{
  "vocab_size": 62,
  "encoder_depths": [6, 6, 6],
  "fusion": "prefix",
  "decoder_bias": "none",
  "lr": 0.003,
  "precondition_frequency": 50,
  "one_sided": false
}
Rows from block 9 of the image encoder, named by matrix and row number. Rows with one number belong to one channel. Each number is 128 + 24 x the weight over its row's rms, rounded and kept within 0 to 255. All counts start at 0.
# conv1: bottleneck pointwise conv (encoder.blocks.10.conv1.weight, 64x128x1x1), inputs 0-127
# conv2: growth 3x3 conv (encoder.blocks.10.conv2.weight, 16x64x3x3, transposed), outputs 0-15, a 3x3 kernel for each
conv1.1 [129 121 149 100 116 125 125 183 134 153 122 168 132 134  99 139  91 116 138 131 100 120 147 132  85  78 133 145 138 103 133 114 111 152 102 130 148 111 147 113  87 132 127 105 147 144 110  74 138 111 111 121 129 118 156 108 122 105 117  94 137 165  98 116 129 130 123 107 139 133 160 138 123 132  94 124 138 140 135 116 113 172 132 121  90 131 107 155  99 122 138 137 136 180 115  77 140 145 166 154 146  82 102 156 165 136 100  89 133  79  93 143 172 172 143  86 111  99 103 111  99 110  75 114 116 153 148 132]
conv2.1 [116 167 124 174 119 138 103 147 113 156 149 125 111 133 102 111 129 142 117 170 145 136 154 140 124 146 160 142 154 161  86 126 115  82  92 123 128 143 130 101 126  98  94 117  80 136 111 121 128 120 136 107 161 147 147 141  95  71 124 159 119  85 114 140 149 129  99 127 110 141 146 135 147 143  90 162 140 128 111  85  83 123  94 128 107 103 137 131 141 129 108 122 106 146 132 149 139 141 102  95 115 126 116  95 126 138  81  94 156 162 124 107  67 142 143 146 110 141 103 109  94 128 115 116 119 137  74 181 163 166 133  93 141 121 128 119  86  95 157 164 163 133 119 148]
conv1.2 [151 125 145 154 120  94 173  93 118 105 127 164 111 137 155 103 135 148 130 151 136 117 131  73 126 150 101 156 102 155 122 136 114  86 122 114 112 126 121 105 132 190 127 142 127 131 107  98  84 101 166 126 142 161 104 135  96 138 129 160 118 137 136 125 103 162 121 108 124 127 170 161 111 138 118  93 116 145 131 129 129 145 123  70 141  89 118 107 115  93  83 145 114 127 121 102 117 152 126 156 145 109  91 111 162  79 159 129 123 111 125  93 115 133 117 107 108 187 141 122 145 168 113 186 119 154 104 149]
conv2.2 [ 99 148 173 125 108 142 139 144 110 136 140 131 115 128 144 134  89  77 119  69 132 130 103 147 126 176 178 112 132 124 110 132 108 205 179 145 119 183 120  80  96 142 103 123 114 128 136 125 126 127  87 134 117 119 103  93 185 158 168  98 135 156 118 126 125 116  99 129 161 116 132 126 161 143 152 129 142  90 136 112 105 116 119 153 112 126 139 165 122 153 148 172 154 114 115 158 125 123 142 121 111 120 116 129 126 139 118 114  94 161 120 111 146 116 147 104 149 164 154 151 116 147 163 111 160 147 128 133  97  96 100 173 156 134 151 129 130 143 144 170 126 146 131 160]
conv1.3 [ 94 107 111 128 102 121 137  85  93 111 103 120 102 161 129 127 118 129 122  82 132 121 130 141 155 106 160 101 114 147 113 164 133 113 133 151 104 139  79 108 137 119  93 130  96 104  63 119 153 106 141 113 100 119 141 122 146 104 121 105 121 137 143 136 137 127 125 126  89  86 117  98  95 113 100 135 155 127 134 122 110 121 118 132 171 116 110 136 125 134 111  97 101 149 157 144 124 106  86 173 124 141  99 127 107 148 117  78 124  88 171 116 112 110 149 165 109 148  68 111 180 107 105 171 112 158 168 115]
conv2.3 [115 105 107 154 146 118 121 122 136 108 115 114 126 125 142 170 141 116 103  70  98 149 164 127 129 137 119 121 137 119 158 157 115 125 134 102  91 113 112 153 127 166 144 146 127  99 118 101  89 125 101 113 136 129 120  93 115 111 183  91  98 119 180 134  98 167  94  98 118 133  91  98  94 107 129 176 106 181 124 164  91 142 112 134 111 133 109 147 149 110 122 123 102 143 100  92  92  90 127 133 165 121 138 146 132 113 154 132 142 167 137 123 133  89 148 154 110 139 124 127 112 164 122 145 100 151 102 147 160 100 170 154 135  76 118  95 121 107 107 114 109 166 162 142]
conv1.4 [150 131 109  99 157 113 132 137 139 107 123  77 106 116 120 123 149 119 130 100 128 119 126 125 138 182 163 122 106 179 131 111 119  75 143 124 129 127 139  98 128 120 143 104 100  98  75 134  68 117 118 120 165 112 135 149 158 144 151 140 113 107 128 124 157 165  77 149 115 132 117 135 160 101 115 150 121 124 106 121 111 121 121 140 119 108  96 150 118  71 159 105 171 126 104 112 173 143 150 126 136 147 160 153 107 125 155  64 143 106 150 142 131 158 143 140 106 120  84 166 131 103 111  77 119 121 129 155]
conv2.4 [121 152 110  98 108 109 117 118 123  75 122 113 127 153 144 146 131 123 118 164 117 125 160 108  99 128 114 139 131 130 175 148 121 138 104 123 156 149 111 143 102  97 126 164 178 137 116 110 169 144 139 116 124  99  96 118 101 129 155 103 150 126 127  98 128 150 113 142 105 106 154 124  86 150 140  88 145 128 140  75 103 190 146  95 143 144 163  67 128 158 157 131 121 126 137 124 117 144 127 160 139 114 134 141  99 166 129 133 129 152 136 147 120 108 130  93  96 158 133 101 129 138 136 166 123 138 147 155  79  59 102 106 142 141 121 118 136 128  73 163 166  81 115 150]
conv1.5 [133 155 113 130 132 150 172 144  82 120 163 117 134 117 154 129 107 107 110 167 134 114 160 166 164 153 123 140  94 173  99 111 139 135  89 144 112 135 125  94 143 150 154 133 110  98 137 172 117 106 151  89 104 182 125 125 136 126 147 135 113 100 141 116 137 103 126 125 111 130 115 132 124 109  91 122  97  82  84 145 155 132 138 108 131 147 113 107  80 145 118 108 196 150 124 130 155 103 109 155 100 131 115 161 126 128 134 130 156  87 130  95 128 122 111  79 172 110 173 126 106 102 131 101 160 141 100 111]
conv2.5 [123 128 130 150 145 139 128 108 173 124 132 112 161 164 147 147 160 109 140 120  83 161 140 126  87 110 103  77 113 134  94 122 115 123  76 173 114 115 154 131 130 115 124 152 148 158  97 123 131 103  95  90 143 116 196 121  67 137 152 112 129 134 145 131 145 116 102 112 123 144 110 122 109  91  80 141 146 120  95 114 114  99 138  74 103 156 161 134 124 170 168 168  95 159 143  95 110 142 163  99 108 110 122 115  79 150  93 111 130 116 162 136 112 119 105 141 116 101 139 120  94  93 105 149 120 118 106 136 127 112 131 117 164 134 125 131 140 123 130 154 101 151 125 117]
conv1.6 [138 155 129  99 120  93 120 148 120 132 112 104  96 132 102 112 160 121 164 144 158 129  97  84 142 102 133 144 128 108 102 174 106 114 112 101  86 117 127 159 141 115 154 153  84 187  99 114 130 129 104 162 155 140  91 127 118 102 149 160 136 118 130 133 104 124 156 104 100 111 140 110  94 162 149 135 133 136 141 122 120 147 122 116 111 158 127 139 116 140 164 128 130 105 152 122 117 132 106 167 151  98 100 124 147 140 134 144 125 134 148 120 144 151 161 113  68 107  74 108 163 141 108  92  58  99 171 150]
conv2.6 [113 140 131 154 197 222 111 151  82  92 120 116  97  96  97 132 157 129  97 124 119 129 142 156 112 117 134 112 146  80 154 148 105 112 118 129 113 128 154  99  94 110 103 131 138 131 124 122  99 106 130 129 128 112 144 168 143 136 106 122 127 114 142 140 120 132 124 122 155  52  81 106 156 118 149 117 120  87 131 148 134 130  99 134 151 171 140 117 135 132 145 125 164 138 150 163 104  95  94 136 151 157  97 140 170 153 133  94 135 106 144 138 152 120 136 102  99 146 131 140 150 112 123 138 137 125 115 146 127 131  98  97 120 132 113 152 130 165 115 126 127  98 116  60]
conv1.7 [105 127 149 110 148 144 158 128 119  96 103 128 130 150 115 124 144 135 121 171 122 120 115 138  80 133 142 102 129 167 119 115  99 160 140 105 144  95 119 158 163  92 156 113  87 148 121 138 141 129 144 119 197 158 154 127 147 100 125 139 137 114 114 141 140 143 109 123 131 140 152 120 123 155 135 123 148 140 113 143 120 123 108 115  98 128  75  85 147 179 176 108 120 101 110 134 166 150  83 144 165 136 177 115 134 113  86 116  96  76 157 144 153 139 154 121  73 119 104 122 114 156 123 137  75 104 137 117]
conv2.7 [184 164 155 100 124 162 111 112 126 107 148 150 128 101 103 131  90  86 180 130 129 144 140 125 124 143 104  97 125 107 152 103 145 149 126 104 137  97 137 143 138 142 104 124 127 140 116 157 152 136 176 164 167 154 132 112  95 154 124 114 142  97 103 128  89 173 145  91 127  93 106 124 129  84 143 133 160 122  95 170 118 173 174 153 139 124 132  50 138 174 105 106 148 129 121 132 125 131 132 156 114 159 112 133 130  79 140 128 128 103 127 109 136 118 145 142 122 134 146 144 157 132  79 138 169 112 145 120 109 156 109 131 119 163 118 115 105 123 129 116  99 152 148 166]
conv1.8 [159 110 171 128 119 117 179 137 109 110 122 159 122  96 128 144 121 146 128 111  99  97 170 104  99 176 110 110 121 103 142 123 105 125  97 103  99 138 124  77 134 148 188 146 130 124 109 124 108  78 145 151 109 113 116  90 116 114 120  94 109 105 129 123 119 141  82 114 145 121 144  86  98  87  98 149 119 144 148 138 100 147 102 150 133 141 104 107 125 132 111 117 140 103 130 134 126  99 109 113 115 109 142 173 141  86  74 103 103 147 141 114 106 152 132  86 161 106 119 147 160  97  89 162 114 100 114 138]
conv2.8 [101 105 135 111 110  88 128 120 134 124 162 113 109 135 105  73 108 105 161 159 106 181 155 112 105 156 131 111 152 124 119 120 144 115 109 158 104 108 102  74 106 108 166 160 154 144 162 144 139 139 154 118 116 128 138  67 111  97 165 117  96 110 109 126 142 150 136 181 151 120 140 147 167  87 120 112 139 122 146 144 101 106  93 114 170 101 158 188 161 116 140 166 124 140 125 108 115 113 114 152 123 136 111 117 107  98 100 137 144 144 106 133 103 118 176 142 110 142 155 105 160 118 121 155 114 112 102 140 140  98 144 143 146 162 115 113 130 125 159 149 107  86 145 104]
conv1.9 [ 94 150 139  91 168 145 154 117 105 125 115 117 132 134 123 104 108 154 122 129 120 155  64  94  90 144 107 114 144 116 153 130  86 145 161 117 128 105 165 167 124 154  89 132 141  97 144 112 112 105 112 105 129 114 166 128 127 146 102 141 117  82 160 110 153 133  91  92  81 134 149 132 119 152 124 112 148 148 119 135 138 104 132 143 155 123 160 138 130  94 134 144 134  72 127 129 136 135 102 160 141 132 139 102  96 141 122 122 154 110 170 110 108 152 128  98  95 133 115  96 171 122 170  64 133 168  95 149]
conv2.9 [152 175 138 127 115 138 157 101 131 145 151 144 137 149 141 164 160 113 165 161 116 126 153 104 100 128 127 131 151 164 106 107 143 146 132 128 122 104  92 126 110 115 131 139 144 131  72 163 126 103 120 141 125 141  90 114 141 118  79 149 112 175  67 149 163 105 127 139 129 144 106 128 118  97  62 100 142 134 129 132 159 106 102 130  95 117 118 115 117 166 116 115 121 103 125 105 106 100 134 163  70 144 135 114 113 119 161 160 120 126 202 142 150 138 134 126 111 152  87 132  99 169 130 122 109 118 195 116 120 140 110 135  90 152 149 130 157 125 124 132 124 116 162 131]
conv1.10 [141 101 123 116  98 142 157 152 125 126 134 131 121 108 124 118  96 149 139 119 148 111 131 124 110 117 134 120 124 129 150 123 128 173 139  99 105 154 106 132 132 115 118 159 128  51 143 154 103 127 129 139 152 166 101  95 143 106  97  99 110 126 109 137 117 156 103 124 121 135 139 121 136 137  83 144 130 164 110 145 113 114 116 117 114 113  87 178 121 115 108 104 118 109 140  53 138  75 112 115 127 116 133 145 134 122 130 150 147 133 128 100  83 109 118  93 166 110 210 104 160 156 107 109 121  56 123 106]
conv2.10 [107 109 109 122  73 142 105 117 136 145 146 172  69 107 123  81 106 108  95 119 135 124 166 150 121 190 130 120 110 137 134 126 133 120  97 161  90 140  79 109  98 113 149 142 133 117 113 110 133 114 100 123 130 149 137 130  91 118 140 146 143 104 148 158 178 139 140 149 165 102 127  98  98  84 115 155 148 161 125 106 105 120 133 112 147 149 103 167 128  80 103  81 128 106 116 135 130 151 116 117  93 127 115 115 134 108 123 140  98 116 103 123 108 114 120 102 123 116 141 144 109 104 126 102  61 115 144 166 162 107  90 129  90 137  66 125 126 150 130 132 143 110 111 111]
conv1.11 [152 104 137  95 124 115 109 138 137 123 125 135 160 126 107 130 145 103 132  98 125 115 123 105 129 114 138 100 166 136 120 113  99 110 129 128 123 137 135 131 136 112 107 165 107 131 135 101 114  81 141 156 193 113 131 128 110 125 141 125  93 148 133 129 150 132 154 109  98 127 106 211 122 114 116 158  96 137 104 113  62 157 114 130 142 123 159 100 116  81 126  48 165 109 133 132 144 100 120 144  99 101 133 102 117 146 114 130 163 156 130 132  83 128 126 117 158 150 182  96 138 122 112  96 103  80 134 127]
conv2.11 [140 126 112 154 116 117 114 125 114 105 151 169  99 138 102 127 120 166 105 125 125 119 139 149 123 122 110 131  94 127 115 113 150 111 116 100 192 184 137  82 147  99 115 140 151 113 112 110 140 105 132 125 110 130 146  95 113 107 156 151 121 126  95 136 163 169 132 173 161 151 126  59 105 157 147 133 145 186 152 168 143 102 124 150 130 139 146 103 152 132 115 111 166 109 109 166 121 131  96 174 115 114 124 126 125 142 133  95 118 105 166 102  91 119 112 145 141 150 137 129 149 117 134 121 126 141  99 143 167 106 102  93 149 122 156 122 128 156 122 154 103 109 144 210]
conv1.12 [136 118 159 103 146 148 123 173  91 135 110 157 143 139 102 159 142 106 140 104 151 148 115 119 101 130 115 112 146 126 120 117 167 111 139 112 118 128 109  84  91 106 164 128  98 159 116 143 163 129 130 122  91 102 140 120 100 106 140 112 157 123  95 160 135 133 136 134 117 109 155 142 112 136  98 155 131  90 149 179 136 133 106  97 121 120 118 195 132 157 138 122  90 117 105 125 111 123 125 104 163 128 143 129 126 122  97 127 120 147 116 126 103 115 109 131 234 112 197 117 104 103 118 106 141 124 145  98]
conv2.12 [126 119  96 119 128 154 127  80 115 105 134 135 136 141 103 127 155 129 115 133 107 131 133 137 114  98 136 133  93 133 149 124 116 133 138  88 113 125 145  98 131 109 177 151 120 110 143  97 108 124 127 100  95  95  75 160 134 173 111 133 162 161 102 102  62  99 143 116  79 109 147 119 134 163 141  79 112 141 164 173 120 120 130 129 120 151 115 127 156 131 114 124 107 109  95 114 143 106 128 136 105 116 107 116 153 124 105  88 139  78 108  95 141 142 142 104 138 119 112 130  94 130 144 104  93 101 131 191 121 196 201 140 133 106 141 147 145 143 111 113 142 123 124 140]